Rows from block 4 of the text decoder of a small image captioner, named by matrix and row number. Rows with one number belong to one neuron. Each number is 500 + 50 x the weight over its row's rms, rounded and kept within 0 to 999. All counts start at 0. Numbers have three digits each.
After each neuron's rows are labels from the 100 texts, of 14976, where the neuron reaches its highest value: "tokens" is the input token at the peak. Only what is clearly more common there than usual is listed. The data: rendered scenes of toy objects such as cars, trees, mugs and chairs.
# fc1: MLP up (decoder.blocks.4.mlp.fc1.weight, 1152x192), inputs 96-119
# fc2: MLP down (decoder.blocks.4.mlp.fc2.weight, 192x1152, transposed), outputs 96-119

fc1.622:560530520540516442508507517410472626507549476405456404488534480477403444
fc2.622:538538499476580488449413484443411480521508432523489466485486565492480428
tokens: "of"

fc1.578:431465482511521569517488488497490362457489456496526478502560417471534542
fc2.578:538528547397503486495477421468478483529623454507550440496554463529479510
tokens: "green"; "black"

fc1.742:573540497476518435473511504538560476521556489510483398507486426534561495
fc2.742:505498454455457483510449553416514558447471499449464419512519522542540460
tokens: "ice"

fc1.24:503498513467445401541425525550478520440473488546564520487498561532531441
fc2.24:482391473436523483533532523475527508603440428599599481494522423566468505
tokens: "<end>"; "ice"

fc1.657:608497451541525389552448493469476414467481509535526447421470505447469474
fc2.657:432435422584442588560470484499468490569517469435609499478461516496503480
tokens: "a"

fc1.751:518410494527495535460469524485510496453531495472445514467448486591400481
fc2.751:500448381554462627495517548504492453504477504464452559383457568533484500
tokens: "a"

fc1.338:503494485491532441459458468400504523458542551407484465500571588498502502
fc2.338:544524462453537556412514482525518461492499384526413518538511566572570474
tokens: ","

fc1.39:519374454562479491484529477452490536497508508436494485514493546507444578
fc2.39:516429542508569507473440469386586513542484459485598419524555457438435557
tokens: "of"; "<end>"; "rocket"

fc1.762:587467467453490487522492533462486523423466500389541570481457551530512456
fc2.762:449494529479469450539418460530576411470501502535543436502631488435467488
tokens: "<end>"

fc1.149:587608528434493584515510467475465512503556467595424491458406543609568511
fc2.149:490458526573545487485525479522517421454534491462462555567473500503481498
tokens: "green"; "yellow"; "teal"; "orange"

fc1.759:473416461513531521464513583526504509350551526431477468422466521569430548
fc2.759:509477391598473635463488503502483512545440492513438545454522533559509496
tokens: "a"

fc1.72:504513549513512483547444542375508491467490458467518513425409481526487478
fc2.72:523441446557453568436485471459444459536425488459495522458511534515525464
tokens: "a"

fc1.341:554507482484471510440421479496477393468658544517418439586568460490411495
fc2.341:602598478504463472363449567540469418510528510409462478489448578518538411
tokens: ","

fc1.379:604386430549454466504462467489485562532565425494548441600437533487415578
fc2.379:460501611555645519432555532453500545532479444486568530510529467513477494
tokens: "of"

fc1.178:436551483494491546517446556495512494481497527450406410489442464538561506
fc2.178:598468496475531451438487583437439493437516496465462472521455551484481483
tokens: "ice"

fc1.252:538509506512541428468525440410525530446471490455436471423462526533384472
fc2.252:488485550469507438465364469496451494457499471468520344620572473424466508
tokens: "of"

fc1.739:635567576507531416489535459454447520449506450541464468504430424451415503
fc2.739:483473438581515536430498407403478513536533505527462572471426592479552472
tokens: "a"

fc1.130:525381564524505490543526558479492579510516502458514412520517563489414593
fc2.130:542444497546594387474461500450440527405494434446465412513532445402419441
tokens: "of"

fc1.2:544385485487506452410486458470513506470471434566570560540520471459533535
fc2.2:511453525489558540509591512485474422538488418461573463542453471479516527
tokens: "green"; "car"; "barrel"; "snowman"

fc1.460:460565536496498507567506560558526541550578523407423411462528464498503535
fc2.460:562521496523467429402462539399432424573519413504489540508501553551554512
tokens: ","; "and"

fc1.231:429528473481544469482478471475509561445541516497473517606513486506427513
fc2.231:558508509509504568438528614496500519543468429597477499529481491508619460
tokens: ","

fc1.77:496483479479437461492552561602520487483593430390432447550615429480494535
fc2.77:562547528477509478370436515479518487561499466435477553522492606484440466
tokens: ","

fc1.274:599543530475501449506539588558493542501640545451463466569618532534469498
fc2.274:563580565537501557409467541470481427525524438488495538566524607511517477
tokens: ","; "of"

fc1.38:504569516564454496597435500476562440490525474515491486475471578465572515
fc2.38:514538454420442508539440506524477485524422511403513438561546560465573497
tokens: "ice"

fc1.27:533474548553559420465554523454511512445514438539444519462459473549534528
fc2.27:552433428531418543476516440483532529600504546546485574528399541525570428
tokens: "a"

fc1.486:377375499496441507562429484476557433553478501540536519481557481432441531
fc2.486:415432524403449521622523494476464450605434490613571507511491509543564485
tokens: "of"; "and"

fc1.46:404598552551495494544520506451502459493550496600560495430595552560416548
fc2.46:438436505488527520504521445425530459512497505431475485444499489467517524
tokens: "yellow"; "orange"

fc1.326:457439464438474483485514512518397479556499574479523472524553547545486602
fc2.326:451534512494536530505459530511501548479432416362435537432423538437472467
tokens: ","

fc1.173:429460532456478532498440480491570542536545517451448442467531448462428427
fc2.173:495483530542508427439465551425408443497505443394563519550475488545525409
tokens: "ice"; "orange"

fc1.164:556554588421503391509565495495489499515538469502457516404495546525396556
fc2.164:475484459616430556380537553528454499555499488442555537396511531524496498
tokens: "a"; "checkered"; "dotted"